{
  "dataset": "simulated grey scan slices of phantoms with and without marks",
  "crop_scale_min": 1,
  "method": "simmim",
  "head_dim": 32,
  "layer_scale_init": 1.0,
  "widths": [48, 96, 192],
  "init": "torch_default",
  "muon_scale": "match_rms_adamw",
  "lr": 0.0019,
  "orthogonalizer": "polar_express",
  "epochs": 1.3,
  "warmup_steps": 250
}
Rows from block 9, named by matrix and row number. Rows with one number belong to one neuron. Each number is 128 + 32 x the weight over the matrix's rms, rounded and kept within 0 to 255. All counts start at 0. Numbers have three digits each.
# fc1: MLP up (model.blocks.9.mlp.fc1.weight, 768x192), inputs 0-191
# fc2: MLP down (model.blocks.9.mlp.fc2.weight, 192x768, transposed), outputs 0-191
fc1.515:061112108142070095179191135104170137156086111161157123157117161163125126120122088155128123206168094151121164189094146133083181124153099063096102115110083149121132112135146146139106170175194167126163096125137153130069178168198130167106140147127139069121137135117119095149078188138161135091114048093126149155085127156115142135124190142082122127090109120183128103092145149128041168226143120099112130110109170153140127170087088171100169122094073086147067113098120068159134119114106085147191138081089129090093168167175105099138099147106136160131058120105154139138162155142124185073
fc2.515:189089096116095121117087125122137132094124094178108059110154116145168197118153105112133126137142134110149147083150116134148085118139128106141138162166097089161082086181149127121102122126155084119155144146127087140148202121138106086158102123108131107142138146101131142113098164106128136168097218122120152111175099138029098152088101112111129121144126150091101140157119139094200106162132107130133125123137103176112100165111070123149162113153174163136159074130159175115082126139164076154121145184095108090110119101131156200114122122163102130081149083127140224125116123121146111160
fc1.516:136109117055161139148079074128130149110165133125147077156152070088063088140121126146152070106081087110129141126164143060135110110105141135121124114045185123154137137134120110207168121142133158152125174123094134180092171101093116188166098120141113074092147134119083072143138145119073173157161191113056176199081079121155064109127124137166155138137129135125120097114127138096108168137111151186126118160097121177101113139190140118107160100115104146147175114078121151134084149138080153129186086156092131153100140113162112170152127133130121104162113060110152080106133211154125184126
fc2.516:122027165119074180148020126074102154123060143188134169133061126104126089185149124130186172187142150173068117099103082117131153158189111130143155171164099131083171096089092190059151117129159066100099149120139087184101135207136139115182169147158066160079132090148094134129099110126106066128070131142144152065127119156085171155107103083044067152108134093143086115192173121170124152075119130130157144065130105132105076136122160068163139172139113156103136142197108137111116187140145126082158165154199171136132095123138171081080093094133137159095148159090156150134098133139146099184
fc1.517:062088123131171123136130143094064091139165088136097126121124173066088099106111133145125159127163094111077158144103148116104143146152136165059170139171144120070142080182130149114164129113141147134125113130122111148146100141073163089112152083146115104100175140116201111173127080146164194156104120127124162169115120158132160099085158176136093142102102129156131136085204125162114113093155179168146123196096192098128157118109107136175115109121109100135081157069131138068096106097123082207222107136148147088078210143121094118127129119086177135174104149118217075065083157148112134113
fc2.517:160113113117154120128104116106147069084152156137136083124134124145118172169117127097098080135154178142155071108099116128117071080138197148139098164141091111139148084130082102192089152183113094129190135134161149166038146147151131141149184137179130177161097174124161113094141100158117087175087120118143132084119126118070120112148150117114119127140169132144138160133130136107120097104063073112158141172104146151144114125162149132092107152141152095160203174157131156113120181127161120128114139144095142088076107173148135134055147159063092139137127110101125186150064069142127149120
fc1.518:124060102103089104146119150102083142126112099116143180133137145156162100102150152131092110093130043139160083126158135133168126100129096093145122124098069131126093188161137212141147086164192156146133186082152084084161104145133093115062146052136144158115118152071126119053173163088141064091147115129132106188165125117087118150113135106135149154156223104124180162137120115117131138110124101126148128162131227096129150082148128114135143125117121102091078192101162117123207112105154150100142172142155158095154104106141089135195098112135105134160193118129166136097146178033078144134
fc2.518:117123106165162137055147121112168115080106129118137168106103127135125120120125111165108135133145149170134129139209146170141192087078129167148149061157174149121074104104146105087117106098115145139104094160176150140115093106128109131105111117143116107141096213160155137124121058159133106134085140150112178139122118129072123124123125118097142157190091116123076143173120085126168083131116158130126139114128122155189157176104122142058164083100116124128141115102103114124090124111146149098163076113119117164110118148077151183101167140141116138161131122104091135141144135138092150152
fc1.519:156161140141127140086140088135105127144137130105203122128085139091198111122158151128112113144140125126109151151150115124076146094109120126122120150123109230069115175084097124072082087109110100143131127169166106163192159147115124130137120132106183055148158111077150131105112144095120159117097114153093170107125197134143112130184112138097117090142161126155131151161125178103205143130147164105146158137139154126104112130061174133089082101165137062148101140149170129187163117093098122130141118126109148107144095120077109143178143136109091105102150175123098050103153100169116137112
fc2.519:091167120118193128132102136083164124143123145167113153077129144139085082156093107129074153146155067131182160153149092183147147124097174145077135096124188109144150119150122126171136138126136148112179106110151180162080094142133126126107116132096099103151105135171103155144145102123141109123140107163127167138185105097142164094088121122123110169081159106174069151088176135133164118117145126155081112117110127102155084131144083094126120129091095149084121115189109158180121173135142158102151131099185079112129133136170133082134131129112110159105095108078154152158115120132124123133
fc1.520:123143072144104145058041155200073120120126146088167102081178084122203140172130137123111184102132144073127159130134119126093202128139112155162164139113094154170124072200095124097152166097069072147089137119152131110090178099121136112104093061077102158128117152114120121084091141127091104129123153136126128139109138162197144125172099136168107134152095135139156158154139131108165134181144129113151161162172142098125087098150132147197162113078129089122084120154122141095159084095074087089127149120115115118164115080137144101177129168133109179118144122155103132097108113110173145143
fc2.520:117112169122166111145121146096174121104173093153144134133115124148135135095147109155183121129130187134118144063121142138143088090115070139143075172133133135087118159080138157150087077134128132082147141124119105147140138150127144161105133118136151110124135105132101132161136099163082118126156101117092150117159050110094084095097149114136151180157164116164102111087146138157113130162153168163117112093069108170113145100116125163082126148156154138167181133120169137159088160159170114157094085149132110076162165142076080118134109159111110111116123113038152120157134143125132159117
fc1.521:099139165130157198177105092154157125132204151130160146156168061058131170068089088119093143112141107089111164122129141110115110157205080108134116154135085121130168104151138069128137075125120182093154069118191158097121159102121109141165069123142142108135127119087127110121105104097153115145153170152140168147136094087210161111168177057113147180116133111130158098116142155161148125135099135153172089133082161105124158121083095140163149147050117104085160085126149067133207065168167094128169098171115073112146182146111110142149189111094093115103129052164128131108127144162135104117
fc2.521:174085088164068126113069143149104107162057140193158112165114176117087121158117125146101128042113156124123126150135154160148070135120145153122157122107139151138109167138115144110133139169132096116093119077142136164108073166121232131105174093122104124129091111153164089156120140140060162155133120086132099147168154161118080195058159136115122152134143158113089106141076100134129177087169110080151161080067088111117093131146186132105164092175153100092177153124155186135145138086096114127168169162138132142145053130163139099130101154102192154106133115088084094074125101135150143186
fc1.522:195157157155118154135142147114112109128164164106175116162122159151097157095182138078136124141142123139154126135160140151085130110155188131097175073146148128126151103142094110138166163172072136076139120128147138133128122098108090109093201110151126104119104107206125145164182120182178131111149115091087128126116119080082086127119135126066122127120152202138095096086116121065094129180079079086189109044128061125186164097109125188128097100135092108135160160151136176123123164117084067136138145147183114094165079102180077141125064122093058126114137116098179112091124101166158154161
fc2.522:125169077140137087184099113080144135099154143109091107090140139099224083209091153141120149103107102090100114135135121163143066107117066131168150184127109123157120175103069133134104102111204116092131089112128139125143215156183163126154082152168090103114162152098160066071102140162131141163150165141170054113154107111098161126170053147141127105120122110169119153212113163201125101151185167115070106139128078106121127146130125081123135107149082134153112141141150079092111064121128125153141152110163147120133097165089168140164176161124115183130106120124117177145117193062109084109
fc1.523:122081123167158114152107149079139152125101108116161126163120084136120153065107112069105121097164104085146094154128063113139110098118099124121163116134188120139091123172121138128128101073125140112133106190145131162157131142102161157106084156146186172133110182171139151175160151092167158121114131112151061118149155092111172068160128149155185114107121154128089095125164165142098155111114152164135108136103106090124073098169094146144165139101136065154139127098130123126136151069141137136161174062158126103085154058094090064087155179170153103158083152088184121150138134116137118124
fc2.523:122096149064173153030141113226116156140082161110165086138104165051121130132069154105113170138134151108082172070101171163123156115135150082129122057083113071113101120125128214130139111192164110221035179096067100135112144148140160149150084114071044078138166116095114138115136098110082102137108192154113186148115109109114076149088136127150201155111198144108101178104144142082105127099049104133142124181078108132107103135047165126126148145117148133160147173173137152161146170119152169095079117127092154153100104172179125106080149156143106158090219220178169177062135184115123072133
fc1.524:096142129197131164104129145117126181128124100094176144156170137088129116146170168101125158120138126113148141176151132166121129124118097099109194092134184097083099106108143148153129093102089189113112201137190075172126135173113130187143163132130093120139068085111124152132143143118129163093120187151094094091118156161107137084079157098076065127100088156106116093147187176162086135029135136127171123139196108181157127085102119126078128165063145098102106142077211108142126113103088161130123066138133106161158125067098155102098120170184144148103206159087130170137128089151117131075
fc2.524:148176126054122133148178110196136135136065159116061099134080134122173136150087063131085120108142136123132098103100135117083169104120180161114114169131118110107137162115081162096109142183154109179120152142091178080190138081086118072159086102115111090135129131155208162140102124083124102151110121128130144161104094064120119159141148106149106166145200143141151135165115116122145120162122117066085160145073119096117111112082136145139114088143090170102180084169115136139109092157187164128139125117123117172117134173177096204086086137097096113081128138141137113161122173150183123163
fc1.525:133141145118090119143115135123060163149157137169103132164131169089116086087070132154079118113106151185087116096088111093143066173168145140126142137176102137091176104083125065109101153107138152194155193172167141183124090079151118113101124088142096093095101093190089129161157108157116117126100126131158094190108127227139100136125109111159121088078168155142130149131094195149127103116136204102126194113109133123154125168145135133114111063210147140124211098159120088141082094074160135072147125110161111113079091103180101170091076131094140134162102117103174147128177165131171164121
fc2.525:114107116108194098128148108175195097083093128054191163140194076138126144112171123132163172092121099077167160130148197129051171111109132152156131122094167132144106175131126195161131072135128152123122093064095075052139139190113151159157164141115101160162115194126111168104130152132162109104169134126116118069127128066134139139131170103114141154173065120039148107107125110104117166138150064174070083139109168192148168108114120115116130133119098130117068145110123178171152146155051129128150147147081125149147152134028140112160133165138099175130133068075160102106156154067070059114
fc1.526:183096149150079115090081138194111166101209142159156078081163142141172118122165114127098130149152172136142175121102142112128158129133143129167166145111138124128118124139118133116133104134107098158117145121121140155152096132211137159143115156135129098114157142148112150124107101085113151105148160137099164080080132174155077109151091082105139201117113087168158174092093161098145117183112160162131140155168133154116154115108108093133133114113131082171141100086063122118164179113095113128125132075110110133146137180097047149194145040168060187087098142104113135104074091075139178127
fc2.526:045137129124142096140133144106157112170122171174064130145097100114134116156106153148122163132125159137136107134126111184086107117163078106127123148082082150112104094106154114159076153120132129153112109138158110193128128149079165156098120130103082105102126151138089111100127159155109127060107147141141111139139091086109161145110119165169121139138101150116100122124167114210117157137114119110159171071088176176126125142116152167122118159116092148117136098135114138120117103164183091129115103126139173149070121126117160106108104160112161135167128146160169149124137146157162113140
fc1.527:110179138146087153119139146137161147083136211126166112128105124137149130121159094117118098139162106152132126148111110130181185112106179119140095168113181139147110176171162198170136114162147151113117173175144144106071155117137153168127071157147165164137155147111112041177129105101119147098156182138053103103141139125135082056131146151025145079128138140096190075088104129122142131108121137154085113158142163111160081123138089140083098144126104119166122088140125121172126162114132154112119096135140060109116127114104117167097070138153146069107116127143093120125063109106152132130
fc2.527:128111110102178110117154070156110113118119094152093089156120122122128136096139107101092142144115115143143090090138181112159122123101129163117145103138090111147145141129079074168154113153101135119173148092122175154108127154044159126060139081149142150148142167122135126072158140089087138097122113110123109121131104140096103140132153144104124141150126140169127179106110102119147134161142133137122153167082111103080157086113138126184161107122148178119106179134150109137167113129165116111146083137172170097146134167138147130145189123162135137116101125140185102097108149128110119155
fc1.528:158120183106088177132121091136151106166081139123134160120122127110157157160127110125083141129171182120152145124162094125079158140077141105079141131135098128076145116125106151130077109140181075124122132157095162154117123147152110113153130115099122128163109169120107133098116079145127083168110105116219095125132119086166051144127148098125074107159111142069160127124152096123149117135140103162120106120134140059121255076132150090144140173160132141083131123108125101158206125210149126097115110090136132136080123168142120093157196095143129133117197157131142122167121102147094082121
fc2.528:125146093101165033156112121117132114126162143114123111144119178159170099108132142110131160096107096118131124124144188177163111195158135168172145153088152084125084131137110146099151117111127192066178155106123117101161122178134139186165137109215087097086087108052131137181105128139133133152139193120134138164120110174090178037129119132107198170142145131175138099141174139110109194151170161077127109048112121140083080108108088138085115038085145154150175114169149139110105084137126126144107121168110094095105113121098094103094111084068142096094068130096095117147176128182143200140
fc1.529:135187117134128121206099075200109148137154110110082136144136115103126067115165128180129104131080076139152144126116099061094162137167210163113117064112067078136137195121090169127134116102134156167077079124135129143160127148137073135139079161177169151217132158151102151113134132134148071124079066152185201189091102133088134145132087081200052088074101166119130126098118144107082092057150066103131148131103143107157120056153103136151118082145152122146121091132145129161100149138094145144149145121069086191184084110108133158135159108118125136180127088155152168175108163179121084100
fc2.529:082113149128144101110122204151122106113145105084156181158125073118140108158120193112079126101144075163151166045122201097150161149121166104081129199185115121090073098155192139112180162196094156158115075100202096184121150135173129144139083169178176168202112051142074057130145128086091165150092118187108145130189152075084167131156094052114174158098155076142099125119102074083135142098128156134099136132143124177073103160131067127135090108170144114137142143204158101122102126096096125181141139193157168063132152085115104113122090121134124078128115143087101145119092121114135097174
fc1.530:194122120140155097128106150109138099161044164128098110126123152160106153097156077141079155142226196140185076170110080103163140139093149121194137125122118131081167176134055143092141130096129110103072164149178078101136104169147071131076126140171145152140124145097137122138110122119117051111121156139127113145111125148137175099146130098115156116177105153062132116132128182110153123112177201149128143157143161177123101085138087124125109167111069080069148132098170139157102156139215117187135089069111107082075103159176109039113188140128138135099155100146153168115147151131135147130
fc2.530:090138139178159105117126121130176142086133090113162137178129133178137092182101106137144111138083110130103135094156150102071093144156088133138107106127150133108146117172139154106159115095179086111100128164152154238160153099070083201122123135137149121164159098133160098125160136118111086075128170120084132078157146141100095113062164129109168151067138176178126179069137071164123105151076130145113083113135043086080164112118169128089125125141156148125091132128178162124119092131144145146116115119113141091129100144133141107121115117129122126144130180131136126125104196174165091137
fc1.531:125142073205120168105100078082149132088108165102121128143150110079154132169110129151120111141119125083176104122128111100129131119160141131146137161153176158167123142141083111097154170106105141161127193145156143123100159090168132092121097124137164148129142159057114166109083100157117121091135115127075143058154151173138165084153057156099135133071127140208138093146094176101102168140162105117125117188134142154065146131150123136145150168123152094149128097118138130071141107084134177128130142150174110120109094099109114129162137151167119125123107144145145102151149161128141045108
fc2.531:115123170059166129132154127172146095118195067095147178118098124178158147116121102126148167134152090172121180106133075158155145145118138139083097138111101090095139162129119175143124110160147133148152063097100104138116130142125135184149073160136095131164146110167134139125159158062135148101147080083128087210152119108116094129083100135094159086136133165120109164115136097072171090123120180152137139072093120143107132153139123122171138173141108117132110158115168094096144173114169068152116095103077086157175133171129129041093127120107093101123151114119109170102093125183108163163
fc1.532:136152137075181142077065126191153162114147155199149104156151077123097069130141115093096164117091140179130111142103105167148114133114109178110134157149148132129119137161143165134166108125096132132120099140135183149156127114105092091128075154139138111125115128109086114118127122133097131162115151102181141117123083165134119152149098170108105190050110083165122143125090106124098164141102165127113094110126136160046081179158115133149156066087134089103131172136107176143191125134109130135151143092147122171175136103129092099125102132134157100108132104133123095148113135118114152168
fc2.532:118075142153092135186127142134134092187122119151128128109130156140201113123156162123145091145181125089092094127109080137135111101152175067172099060140059161126210199082107124144071139168186065112137104093121108165059158164113201151187166069147089116110086121091124193112153171171140097123086054130147149138137175114105101119125127088131110118163178142183100143135134125129140122147124092127125152160078139182178109123048181170041123145160099143148143133129148100104098094086140196110162042158122149127148130160156116101110135137152144187083161088111174114118126099148154125078
fc1.533:131149118116118141178152101192124202151122118105164188157146098105127119107167101163094127154105113173130148118143063136154135109112154114128126132155132174128130134162111165140108169120218100095113099108141089138172090132086137181146136104184095115147179167123141159076104141153126091112070121119113214140118135068148160075156071137146135126100140133116166114128162173168146095088029059097121101127088132125079108182132050105095132117090143113149158108208089101099098158121116129178148213135135105093122163086097090121140143143174091160100129105076149173106152061082130115115
fc2.533:108061140128109120130119145156134075085147156104069142126101139092099107143136095082166099115130173067142105094127190114106162128122131134142112072125116099164100115152158130111116115152092146120146122132124167134110125122159159147135084103143111096113115093091089111171129100187150130092152156193141098114162162139097093142053213096152182154043110125133120143160137140126130172131213181089127160126151124107148189164154147139117082151166096138111123134123130168076147151111110138058055085117101095150124123183123162162134086123149141090181133129180124062178139163135099153156
fc1.534:078105167061083079092146136113038156191172148066156117094092107227080064070111089126100150159142121095147160129153029148109158152155221120116131156176116152141051091109125185082153179172152153081074189093131099073167144180161189130085119127150146115181079182072147085164134166088092116134121118121122103136066153121118147168177105141192116156141097088153208109127110125085151110134145110083188082186126126147184117134194131095128122147133165119133124147090156151200114184123064113144171091143167077124101083175105157177226112142157115093096200082123133098144024069100136141096
fc2.534:116198124091148142109213141094138113124089092128119193108166129109173189107127149175107077198083121164097173090151116148088116182098169126110144154138140131120147129162143132156072126135115123118198117187078111087151111134157111120160105170123149093078150092106102158048140161184109120116116138084144165127135139083142115115149153149118147105096077137100115154132118131103115140126177093133150104111124136076118169178124090128147128153132176110076103128135103140099121125111146129156149129087091132107166138097131117086147113118175131080168144161093101140102155129060144100167
fc1.535:085112141216177158116175148118161145151161094133162095082128152124160058109130107149179156142138138088065119076110162139107156126084166167142082182171134133177134146113068082115129152124087123124082172081098182099084162090146121105138123146194097159080149126130140147113127128138124079153130129116087105173119111114122098101116159134069125117117174164107146147170156123132163174183136125099084152188130123161068130119128166112098143135097153121090154163089129163125119107166138070130129126175113093101174122146149118113159111111104180098119169140081072142082090165141138155123
fc2.535:119129107103112080112096172171093109186132109103122102149073152131142161125091110114176117128175104137194102148123144136130117126168086100140116132124110132129122156147178080135098136115154100149111093148122096133167139136096145111126127130121136147128096155142071122140111165132114149125123142145118194134127122119097109120089111151144138140130091116106126094111150081145100139147130129094171120131155148093134135170147089113120136112164141121149189113159163128148151125087104143128120104094133113138135116101114138134129134175131112131115157143157163136128168123123090095116
fc1.536:147120119086102090126163058153123106138117137113132140178151115138088125059090135117124131094142133158186169093125101093126135100067112104112109153181172047104164133137120095138179127130116060134096144162107163140069103111145061170099134117086130174098174128127100105150086091142108084173133149171194134137124122091179123102163126148198162185132176132125104167143186173099165165167157108083129171117157154124099056108040120129193158166096174141106110142105081162153174096108119109127134175120119123097139200125174144089109156090157152133062095147167141077162123127107124106113
fc2.536:151137162141133148120091082118136138127150156135134146118113117160140094146117129106119136184114104141103115152153164156124135120143141131110186108091122109138142129165127159126114115100110150113122116122126100150144127136145113133147138169171108106142111136139162119137154156103150161102084087148080084157114129168128101186120126131112093126131080118141159087129144143112124127120142145148109100156141104170107089156148087159078092080147125102101120106139139109135105116169136135105124154167125161153123067161126174068106089169119115110113147098130150178105124070136148136140
fc1.537:099070123162165182186157127093087152127164118130144068180094163096136126102132130137096183146119131130098218187166123240096116125104119118078200125185125086091049172096119114120136093148139085089165126164102145150118100137118115140071133133041111120111088108159155074153142176169134084058141111142152058171071117041124134144054148129159114074125142081154089154133113133095063136157100129114138123125183157127092153168132109135111150159126076146106078146194094151118131172112199127142136143119141162194104121138162146096113135147099148104164043127130099145106191144162169177098
fc2.537:167067093007165014126164103222190114120059175119199203107127192183099136129076122081107151037121059168141109116124197120106154117155145116201091163152129127162117031150137178153145172178074103183239151130060137152115125161156156062157153022118139129164157131102127110110128138204095090132187124164116129127144056147051131088093081116128169081136095146159045159107173088137134137130116167120082178137051160143094045129134148165105113139150111138164155161152135130081086125149090126133228106148125180039111113102127198136114189105099090105122108096133207067099109124150149091165
fc1.538:128130166107118133135105059166135102134143127218083124151110175082129182104137106106090168075147132142161076204145183119150091115129139178101049083108147109107140152128116142114138156123180141103109128091119114072094065096136099064146126166103168117104183151155134182136152143118128152109163150162114152105146138132191133072132130156104117164126091142147099097050099154134083151075102058156131160119155111098126105130078155139106173095147174094125148113112158144140106130194139103114148163096181098103135187182146095075115166105149126091126176024223146164131088138163171179126
fc2.538:124103173109151114149130190113097069072136128125138095121157129134140098137088104125129149141152134127064129079138055171159147131118141102157099103199172106137095143131151154107081101144098092124159102142175104152134137099155138178160153116114104144143114158113113118127072168107147099083140140148123116122063121152118136104141139127126145146150176096132143144138135123135128116158141187117102079188110159171075174146118115110122141203123099129132155148145137156089133157064146164154115098142103132142185119112097134186130109090055146150091113134135103087126101187130113097077
fc1.539:140169172119117118128132165110120132136140059123125047167128138164092107129129103133115087106158061094157156122162167178126142099123166157125125194124152112090140122167147113096177144122147099108100160130136100137158181193170111102132124109149137178201115113151112113118116162138175135160153126116099120108178127116115129130072126165111038113062169113125131100125109124125118092126081066089163121115096146113060055124161136136076158094105087132139165116132141126089166128132096183154162171143171181134084185136116093098159085141140094151121121084107121137116144088093181130098
fc2.539:137110100126135106131165137112084120142117123128105172112149122173124130123116166125093186109092159132134108138109089119128109144158130076136091112127079155145125140114085123149090113122117178116157118155139115117117133121118161125140128139135109110099144162155132147121168108143124127151154119134151110117098142107148144114136145091156175137159102129090105140136142141088135134081105164120126149144121124117143125140139102142112111135117144134111143127133105139135142137105133134115116105088140072126130116146130133124118140115124172114111125158103132163102134131126119120114
fc1.540:109132155125141128097108098126137082112213119103135133112137152190118106076181161172135170150135116106115095155073149137130158134136059086112050156103136127113122175136144051146141151135142117094094124218103093149075116130147056197147085177079166099108058129157132108193079086207125122130072136099090110105174125143166109127078174140156106115129106178104110107104123069134100138093176174104120118115141085106108137126118106205150111173122068122129154122120121100181131080125133141180151155070127124150144135129087131127115138156151178153146169139077119166186120122184155151122
fc2.540:159134112094085139153158135139113117106092148141128133165113153112128153117119130114093133114129096104154154093133132126126112161129149129129137119114123143192146137110077154112120102107121109172104109071147152115172118090132142089114158042137083107140167115125153146087176116096117079178151138095155168144138166075089159128112100128137147142096150123127129116146119141143151157172084115163144127122140126126147117100144165061091139124118108124137108120110133157146099152182113136146128120162148123135119126079139132137148135136159142128086057113169101127100126141099082129109
fc1.541:125129138123102144074138090095148148153141160180075100058111082115118116152165165157072117118102142153179173092100091154117193172142125105165122139117111122148101146164099107114107135108169166108100108106171120094121096131108122156130147109124167175136149140082104089127132174111127165129088167080179088140091107128142113159122106090193064142102123152197110131096112149118114105174165115137113156174098147120143147095156115112139155120158103148110109186103104125135101138165159117156146091148100099191157183103089155146102135128150169069090069162097127102093136131159150124078
fc2.541:139188119091167118142080111190143111174157174086124121176160067098122139140117175109135121113149071120136096038115184142094108119113121182160108102139118090115172125101153140164112128182084183184119093146136179082134171155148092121138105042149075083140111124134172178104126107114161152099183131120060131133151113120142173143100116100120189172089105155104120137129094090148138137138182090116165130101154088140044141059148100127093123083045156059110151148203128128126108087086139129133121130107147187133176137105225157172177110129094136065091132118088125170124168201118082134191
fc1.542:174179135150156121109110103176111095202075158100092126123092170121155123162177110158119139138116157149146144120138084090143128105103070112176148135182115133112155106155095147089122148065123162116113087160169133116165104109153114168078136124098175062119078102097175099064156135112103140178140162119120112175133169170085133124100121145100138122130249051161117137082086109090135113088139156088136122161144060098077109072118155143101079086134136143140117086109145105108086131163131136170153163146180158124088168096150142166103120121105179152129144105118120154198137126133144176135
fc2.542:106092088128071174151155115044149204112177106141206166142179110154098069092149131112167090149130098086129127156127155183131159096155133108100135111148178163122121124093127132129131068144104117104117146107105108166102124147142184105173132128173168169113159091105125151166171099075090072122153104160092151100144084132129134084135107139144133150134071126157137134169218135146092130143116092138170170126105136162175129128093068094031151168067140153116154163141108201153160128117079104116116131065100121091134146137116117082086179105149076099067124164143113128096132175137138121146
fc1.543:130131106142169140163105140155139159141157183096169162212180182097068061120096080146052125181110157135091143127152149161145088123099181129142118126128113166134134172154087100142121070074118108147162127099155091124172136102152093129126154123106117105110093142171174155120113166151141151141111131150180188106203079117118131036134087104154156107122155133123055147127090091153075083146163128089132108080111185079159111167121054162125141108110086103156095131082127145176097155144118088117111186113181122153077145139144115130162166080055092088135103134137154120123148208141126143127
fc2.543:140108108090137094069183094119113093113137114166173095116101144116212156086106123173180141093177068096139099140111130133188105095101101119131118128150129132169086104120164129149193127173118114134134151109143119154092143113200134133106085127130162127128131181093124077150114115138169167081149145142078078146129155120095132117124125095178129077114126137137153134139129118127132116104097114157134144153116099151115128146176144132156101115130158128146118118109158072125062093097122168140147094074172172171120129123083127123115102211115120099144153172116193140157138046114074160105
fc1.544:144182124147148070085156144102103141135119105139168064165186107120145137104082116129123104122118091092164121109145158101137154108127133108130188161176112139117092130102146086152126136155185111175128119084110116090108139160156097198052081143096153114165147144173150148145128143122088148154158100143066122110112068144130121121128145093113139125160115119128150135145119141112143159165173090141100116101104160087143126122147159143094112162121154120094114101091088151203131122120118126123139093127154136058152152098131140115144196143114113128145108113095151111174130182093112081087
fc2.544:089105136130130185170104146193157121138161088126140150053105145146102132222207199183165133163119135146140147133165073178110120145143101101070119049105075160128125191148165101108086078166067111167086129101163201134126165200085145134188103073124026133090131158125135104089092158103205122108134169090179148171123122121112140096098104170105160169109107128165145074079094105166085077131084151129173166115156193153155154135063104114190087114140022102157121157081092131076133138093177170103169132079106114081108095127171176154076165134099229160113100092185087149098094116104127226185
fc1.545:100184107133116175168125136114070083153124167167135125075087147098147108166095127108132116114136120131164183121150101091185131074057123091168122139149098176129111062113048110144089193090095128166102123131148158141174135150161108130156081112187137071167142141138100176116104092069118144083160163139131161155138186186093151162149157168105057076138182146113170146061134146057146138127120140084158135161164104139131056109154196144105102111153212091134115118051090103161085098176114166148158106123120119101125211050141116054121104163112125119142106150125098112137138162129157136129
fc2.545:125137108136133157159142174087200140134112114121173106138128146160114131130119149126169105164086099128106056140099121136170168113086117144097130117153194152137151125073105155105143080172114062156122131081060150146168128092118146109144152121102136086054169151078136093100133068114135127117133135106126159110157082184149066106171106145102134114140100047157142153147128176146166091153106095109165126133123186083174119142126128115088055133088086175171159140179142177144116152158147146155167123107088051141094151138124148143093160077088154145087123088104118164110102162188154179128
fc1.546:133108083166109119190110114123160131103113071155177117118161129166138085092186149142105157127142102148142165148068144136111101143118149115121080099112131167138124141164111173171089128084141150204121162104083150189165176118168102122119111145105100175101147063108116114150146117135102158163152111136121139154131128159171108111181073109113200121110144118097111119129149133128134106105093082143127064164125135114173101078129142119115133082092128129145107148108095101136090155131165155115064138159163147100092108108155199122116127124065153133126113106130128134137139122128110087130
fc2.546:135124168124108130124109125139129108136141141063154132109106146140176153154103119103127067115102118120166136095146126168134113132131135125130111119185132160092122099119151084120151120159135093185182141174197192129047174123151126120094151130163140053154089177088149137109128140143128128075090143100126096104095166129105105193077123138143081149101125107167165106094097149136156104147135166150131139089172108169092100117082154115164113138141149089143076154112151102133200098062140119125112112101090142146187137128074059171143118057138099177090143170112119123120137079188119200157
fc1.547:121119186117143153100129096119106146117114110144157095134154141058118107095162149176160142131145093061123145118133122099160122119154090099133138127145126147126134099101116111061108129140162109153166069119167118166126079114075098167135114138131092149105059129154130147134132142117152091171131135119140095159143147156123148112120092047100096153090140124114101155154143150174138167107082142120165127140208108102136109141126202135106155089110133149137157158124113132146111204050098140168056135080111122148110076104178119159158092182174117116097092138038167171158104098123247140144
fc2.547:157057095121141160214112168148078179039068163030187090087097105153137145114058193103033162107081065078147082091108149158144127080125178161116140255068136212149176201200122206152161147156099151195019226064072163036045123178136069172130169085009122095105153133089103089184110145081149102088145162113062143140057228148161089155144160142128194088084111070108142164100173126060206176111252126198113138182044129156164170070111122040112122114130122172245083115110088183019107140156085087115082109149033121093208175198166125181172200050157144031151135053162139117112052166190035189195
fc1.548:095123065101080164109116098110161165095181145130160128092094144113129166116139104144122127179125104160130121165162142075112195150149114145129154150086187173106142168085111125106130116134077105137141115137152123057122097147163122115105105120144165139167159175189111101161116114150165123130169122120148152110106103103109146084143159139117098194152172111122096072115085160093149165131109127159106106112101190153085048130125106104154136112193105074139139171176115142100138141102131154114068128118123133123108154146090134098135141082120185135153106112180093077070174171116116174097
fc2.548:160131188154135131109121132145136129169124124118078130177146136115140083108104172111122096094126156129143172129093132148128122091117127121129150112090103157132147115141119134107119137110150138102100128122111097149149109122109159126107158109103123116138131099125168132090126103134127110069121135161099149120078154176173162137122141141125137131124108113103144193184146144132093132121168149119120121162125098133162113147123128135103117126060131172142143122102131106120162106103132127157162137137142116110092079159087121160135119094146123116112109148072150149149092088164087131162
fc1.549:110170124138128131077074138154105122182149167162134239219073127112120055135103149193131113114154171103140171143137108128088100079182097107111071103142164127073110108079154101147135124116142140101085144183133166112097111133107115126124083075118182125157117148108108123127121155084101155114073174135082152090150125154121158138143196164159079084118159119143148113135137076161121148108131091159143106151137134160140157076161109102141127110148108121090196107121108193110130156092167109111140138123178081076122163112182118146129096160181107075130133140087163096071206135123103105119
fc2.549:169119158111142118166146115149099103081149057057159095071148159160097144149156110106127156108130129184144108142089055071108179108139143119148141076128138129198133122147124150121108108141176136133168125113174140174118073064114191154096167159127161133170192126105148132155149073112166091153130135127111147190151162086122035160109092128105084094158118104110099151091120162142150101154183104112081120123113162117126137123153139128123090172147127115194092108142116121124152164177110098145109126096171111139140133172107128088135129089135116140167081155098165085120150125117176076079